{
  "arch": "unet",
  "model": "segmentation model",
  "train_examples": 195000,
  "crop_scale_min": 0.8,
  "num_classes": 25,
  "norm": "batchnorm",
  "block": "plain",
  "attention": true,
  "residual_init": "none",
  "merge_dims": true,
  "ema_decay": 0.999,
  "batch_size": 256
}
Rows from block 6 of a small segmentation model, named by matrix and row number. Each number is 128 + 32 x the weight over its row's rms, rounded and kept within 0 to 255. All counts start at 0. Numbers have three digits each.
After each channel's rows are labels from the 100 images, of 14848, where the channel reaches its highest value: "strongest on" is what is common among them. Only what is clearly more common there than usual is listed. The data: rendered solids tumbling over patterned floors. In brackets: how many of the 100.
# conv: 3x3 conv (model.decb.0.0.conv.weight, 192x384x3x3, each kernel summed), inputs 77-153

conv.35:133122137099107178116148142105124115127111131101130142109137120118124108162104116152099136144128105110124171132107125133119119117102108117113129116124107106093108164162110109130122121167102089110144142057168118170150147108159128128
strongest on: cube frame (26)

conv.115:164106170140114134143082127156178130153171158098144108111120098161107152158085140075172105140147138125165115133131101165097163161141099145113114125108127136168154151096126074136136102148084157114105118164120147096145093122121136105
strongest on: cone (31); wedge (29); pyramid (26)

conv.121:086054072144166096124145118154159164131112162148167119100185148145103128101101138109127135158121110161107146121079123146179119133160145109158131106217123138161141142099130150078122174185108122122098083124120136078184110123143147146
strongest on: light from behind the scene (75)

conv.157:115153139130148116139127121129108164103163152163095141113117130119134044084129143171133125140136123098157113091100088164139063145143148094123096138108097156127133128160139172108136148163190080137103096129156099075143112125092102115
strongest on: count: four (48)

conv.0:107155107110116164102128130104082173154111143122143127130172073152094129128146125094155143158104111130114150129080114142110114109178151104137116090132124180133138103185130133083125106108159116110133112115150113121101130059130108148
strongest on: red object (40); sphere (32); largest object: sphere (25); its colour: red (25)

conv.110:117153178103113155125135123146120143111166147088135116108133079140153164114132158132125109150116156144120126136135118155094170148105092117125203175172111114106123149124172174133106088145084128145148169135122140126183089176105141173
strongest on: cone (33)

conv.27:103088111139086108137143116148109142115099163141109104147173115124138165101131117108159112120122121147099129093138115133136154122113104130122144098125097153131093126143146144139159098111160101154149165155121147127153160130120122136
strongest on: chain link (28); torus (25)

conv.127:134125103097136110113175109099099129113184150118111124107120105120153087078149135106099127138097144142086157141109096167128139123108103136147157070132066161129118109162125100101124170141153148132098081126133128078144133105106107119
strongest on: count: four (52)

conv.163:110167146103158162089095125154086132137115107151127124133103138116142138129130183132127174118098143130103150130121135195156100133181136093137110088154136176126101126173100152080177135117112132102092149143124166079139130135140094116
strongest on: count: four (60); light from behind the camera (53)

conv.151:144163137150126116149134130129140106106102148123101136126134099120132122114119161123125144150128080111117143118159125152117146126165096119115152151135128118131144141133121176140121144121126112098044141134155160123130085098124146100
strongest on: light from behind the scene (57)

conv.126:127144129143107111113145131124148135123143137086114104137167112101128128108108110132113081153112146135119082120139120122119144130118121135111147116106106159124126143149155121140125091120149091148152130121147121130111128129112140147
strongest on: cylinder (40); largest object: cylinder (28)

conv.128:150139114115197131136120131123135059101140141152121151163071124134136103140075163070141163117163043100138117116180143126133108148113101191152088142106184156150120164131117139157128157161135119179066123177143141133165090113140093162
strongest on: star block (31)

conv.21:120121138126149109117182050160118141115151135129138165145141135136175104073125089117124116132143109126118161075133115104130119145123091143106127094110127146163146144143131124139145121102143088092119163099129135125171119112131076110
strongest on: count: four (60); light from behind the camera (58); cube frame (26)

conv.187:133086105130155129179136095118151124144139100141103132133123115135153131083098123154140096142167116108130109174138136133098086160106142142110129122108109110121115138118121134096134110135132078152134127147141137115142111157104120110
strongest on: star block (32)

conv.123:148082153110145143106177113136129131112105128108179134154154122190098144133152105129093141155102133116145116116150108115118132148104108116087142128120124136120114127116183111157150134096148085119181129156102114128116111152124116139
strongest on: pyramid (31); wedge (29)

conv.32:090131161150140099112152137143150113152132098123117125147068093084131108122124138122132122102146149152144162149178140112092131171117118148107183134138111076142122162129123119152087150119148074136132148123154124122097145113150091122
strongest on: pyramid (34); cone (29); octahedron (25)

conv.105:146134111142103101129129132154150104099128180106091103157150164147131107102149051097147088122116133153142156106116123102169144123166150148107119137167097130147118112166135151121137086128166111171134124146155120128100138099112090160
strongest on: red object (39); octahedron (27)

conv.154:148142117096122173120057140045107145069130139116122174105167120106154125121129134149109105110176160112154094156073133104105132111143161106095144143122104127089102135137123149111156120147183108139088134082110113099105166139107157134
strongest on: disc (31)

conv.101:114139142125105143110130145136141115159142113143115115106150084122112143151143126158127097129108140128142118151107110123097112133122122130114143110151135131090141126137148093129103086103138115149148093121140105123129084117160131117
strongest on: chain link (36); capsule (29); torus (27)

conv.171:107134131092129149118137091104149153155149135107116137111145104123110112096138142129078091147154152127134104151086110132126110130133137094135143139123119102079152103092168090097109105161115106092126095088135142121130135128098170128
strongest on: sphere (73); largest object: sphere (62)

conv.10:122166154125095179145126138152106103129122099074158141163113082160128087103121090176143092109138160110110101123163153154088140172098113131132146109121113116152138143122154117101169128095155104101146127145124154138142132160107150127
strongest on: sphere (43); egg (27); largest object: sphere (25)

conv.164:163166158085102127104080136143150142148137116131137114104064123146093134117127199113147166115111091155143101164157127135135126135118140137149172143116092114138099157068141101104111111150139110145137125121125113125142091123114163119
strongest on: star block (81); largest object: star block (40); jack (26)

conv.81:136110106123143143128114111114120130109127145098086104105120123127133134134143143144132135135075113149143136169111116123143155142093097140089116098180102128126157106119126122116116117108109114137159098114115124085151116106114155138
strongest on: torus (41); chain link (39); largest object: torus (27)

conv.174:115127125148089152126109129153129146164123152067152143102091113142116143103120177119100153157087167125159133171079127129106137176095157128112144120113149092151120125113097121164134138090107144146105108115122161128115129141115123094
strongest on: disc (34)

conv.83:114116146115188123154117110106139129164149153069126141099147079128124107119130121140119134149166116143126119126108109174122110150144158143128116154155111127113116111105120162112109153149100139113088123105114148134145134113110125077
strongest on: light from behind the scene (60)

conv.41:122162100109062153167138139142091114120129126150108138119146143151114140143104115119135107162125088175139153153165134089146131133137169112109212133150134126123102137172133140109113108132170139121135110112086117121113183083116093167
strongest on: torus (74); largest object: torus (61)

conv.172:119177152116127158132126118108105106184160134090142141115109092094090111100091119123087139135116128173169164144134161137158149128172146104114149133148142130159148168129108129120134108138111113153072115097109098114146123134120155133
strongest on: star block (26)

conv.93:142130132104151130128083148148082160077136135141123118156112160096100155132136108112092097118170116127093123121130098122085133159096095163140093114154090138067128146141173115121114064120159101160164123098129132136155144157162129131
strongest on: torus (31); cube frame (30)

conv.95:137099126090126098131120111152113151129122157128126116117112115131138149127123129122120144149095129128086131139107100155071164146114137106119152101148084139125110105141191124108141113136147123158126109095112132111109150165148091110
strongest on: chain link (54); torus (25)

conv.3:129108128109165130152057110097138145130127142137108091130100158162119145120135145115132115102132103101146126174134113140114104145115165126143147110151145171082067151165119184131133100112152157126140123129095157121149098157097106144
strongest on: sphere (52); largest object: sphere (44); egg (25)

conv.31:154087113155140120130142215159151102098100096139139075131133108124092161158169160141118148153107122154163131200109143158121101142059110174135112137108160151088076132147100081162122155115152136152107158164093122112080138115154209085
strongest on: light from behind the scene (87)

conv.89:076161142119125131097151111141088143148127092102162135092151092151126188099129188067145086166123148142106118118106123148157164091134098098136125133152166132162145123117138172180121116147128119090060139109154132098123076111161133169
strongest on: count: four (51)

conv.51:113159127123110163101100158161162124109093113138103113099127170105115166162136137134149110135135115100166067133141099165091112121084105136121125117110124125088142126125168079149125112137174119158140083135139157140125130137148125131
strongest on: disc (45); largest object: disc (35)

conv.60:130149142105184119156111160080090122097109165104116135110130104059147108131126173130164147124126140128114092094097106132121114163157123101101135095126097138132126147132078162112112109127116125156069138132127127114165086122113144198
strongest on: pyramid (39); cone (32)

conv.2:116145125145140075148092164105110084142133139133128100138093098084120128087099120162106133125124131126161121139117114146127080110117131081179121123077119105155106191116136083075112102097183101158129121125135140154098124171121191095
strongest on: cylinder (32); capsule (29)

conv.161:154118086111092157108147074131126186122181136137085117153136157158109132128109073143115111106112141188123147121131098118151134139119127113175143136159144147134063142161156165162116110103155167118147133163132105117101163158110069153
strongest on: cylinder (29)

conv.16:123150187158124125123150129120144185112068146137123113162113112098151107124145154103122127146162206130131160104100123157118108131120086112151130129082080142115081130103139102111106173078142125075149171123149123174096131134119138085
strongest on: bowl (29)

conv.146:111149146129108122105113141095109112145177157110109119167138126103159132136139135101157120140095153129130157088090137117142159097105081116067120147134120117147116124168136102126092099140141109127118146153116107087110142096140091099
strongest on: torus (25)

conv.30:140103101091129119129092077117165091116150146113139114100145152174107133144148079168150125081073198134163139158154119114195109113097110119138130144137102125144124092141169118141115122101168120143134100107086132128160162080099128139
strongest on: cone (25)

conv.65:151175132150086179117131143153152110082135133121087130186124158162104105130165140113127116149122128136101121149160136103141114121115163154105122102135176119124124136136127160119109092130139096147117114142155109122144108083134118127
strongest on: octahedron (33)

conv.11:102124146135140145110135121166097163144075138098184157128170106118186126108129165135186145111114098138128188145124148129107087129117088100115134130104152100143118184150144086090154117134155109115085146130115115084113157136118171109
strongest on: star block (63); largest object: star block (56); jack (36); largest object: jack (27)

conv.1:115120114071100176096110158143144124110123138095151141143136148134111111146136120142144148114116107130153092159103116157103110160109092083130140107144169137063139127104158104113115167138146092132144126103139138111141143152123167160
strongest on: cylinder (46); capsule (34); largest object: cylinder (27)

conv.120:116150137140092170153123116148137137153123129136156151126144131134100123131143171120163128162121141167119160139120186149159131102147124117113139100100141114155118121119142122126134097104122132133148127141132117121102120130129122146
strongest on: octahedron (77); largest object: octahedron (52)

conv.43:152143151142095142116126161183086100092133132116133155149126128158106114110107121131145096094121129156138176093112093134130131162123173085147091112124132096152081117167159103110164076105139135075191116160123152131144087083052114147
strongest on: count: four (48)

conv.61:128130177113131159093096154154163137139112131127144132151123146147068160144142167106098126104164128121106139129110107111101104132087124156127129086143124130091142125133186156110116069182172114114170103098147129094169126138156129157
strongest on: cylinder (46); capsule (27); largest object: cylinder (27)

conv.122:174167163112114125085112123111159127130148084119122151109162127152131173141181144102096117135114176129118118129112110135097146127095119103152159144124148131142128073115190160132144094159122115132149100118093126112128160141108123186
strongest on: bowl (27); torus (26)

conv.40:160124116123149120105117117129160134174111117168148123148119121080145129140165109149166150123077136126125097114144163167142125100134104123112104122103113156150168201089145120101123130123105113161114108141127134127146135123151134106
strongest on: star block (77); largest object: star block (55)

conv.20:120148151150103130126133161164130148119135064110145077124118097097135135150148129127143116128134156137089169148140166117096085144101136145158129101180114108112142140153136112106108078120158107138153108141121148124162122136131123161
strongest on: cube frame (26)

conv.138:123125116101131112139077181116145119122153136083131139111171095147151126116157122105090119153120138094139084139144106135128150186109094084123165138123056132149155175081161135094129118139159085124098123116099136124116120140109148124
strongest on: cone (42); pyramid (35)

conv.36:090136064144143143130151126117110166071187080138168160089138124087151179105154105075136111179140100124115129115123116163091099167165098121143111098149069140116156149133124108123115136084140119104103112107141130112140134110111125136
strongest on: light from behind the scene (71); count: four (51)

conv.147:122167155120130094141145140088144081170129145120124139129153078097183172189137151117175128146111131156132143125084093075122147127159107121108125147095138153158110112067135091139085158106134102122149131121128109169154130076212152090
strongest on: chain link (39); torus (39); largest object: torus (34)

conv.68:130174157111117149137128156143130108125149097144093120129104132115114098150151123140124109123125125138145113141101112117136112122104130115113108141146142118155135153123140145135085092137154149158155099144095145128170143120156132146
strongest on: bumpy ball (89); largest object: bumpy ball (62)

conv.160:132122092114154140156107122118145114137196151150080143119130127120156083098108154121146099092118148123153137143113103144103108126117168152146097111162072136154110135130148121100108107172079151104107118111097160104145122119093115114
strongest on: count: four (55)

conv.55:116178134122094123097099181120143138152176103095161111112129135148070124119140119127114123158114158116099141114152131132135123135113147130114128112133146122092125136120118160127121091102151166113118123100122126166164123125116131145
strongest on: red object (39); twisted bar (29); capsule (26)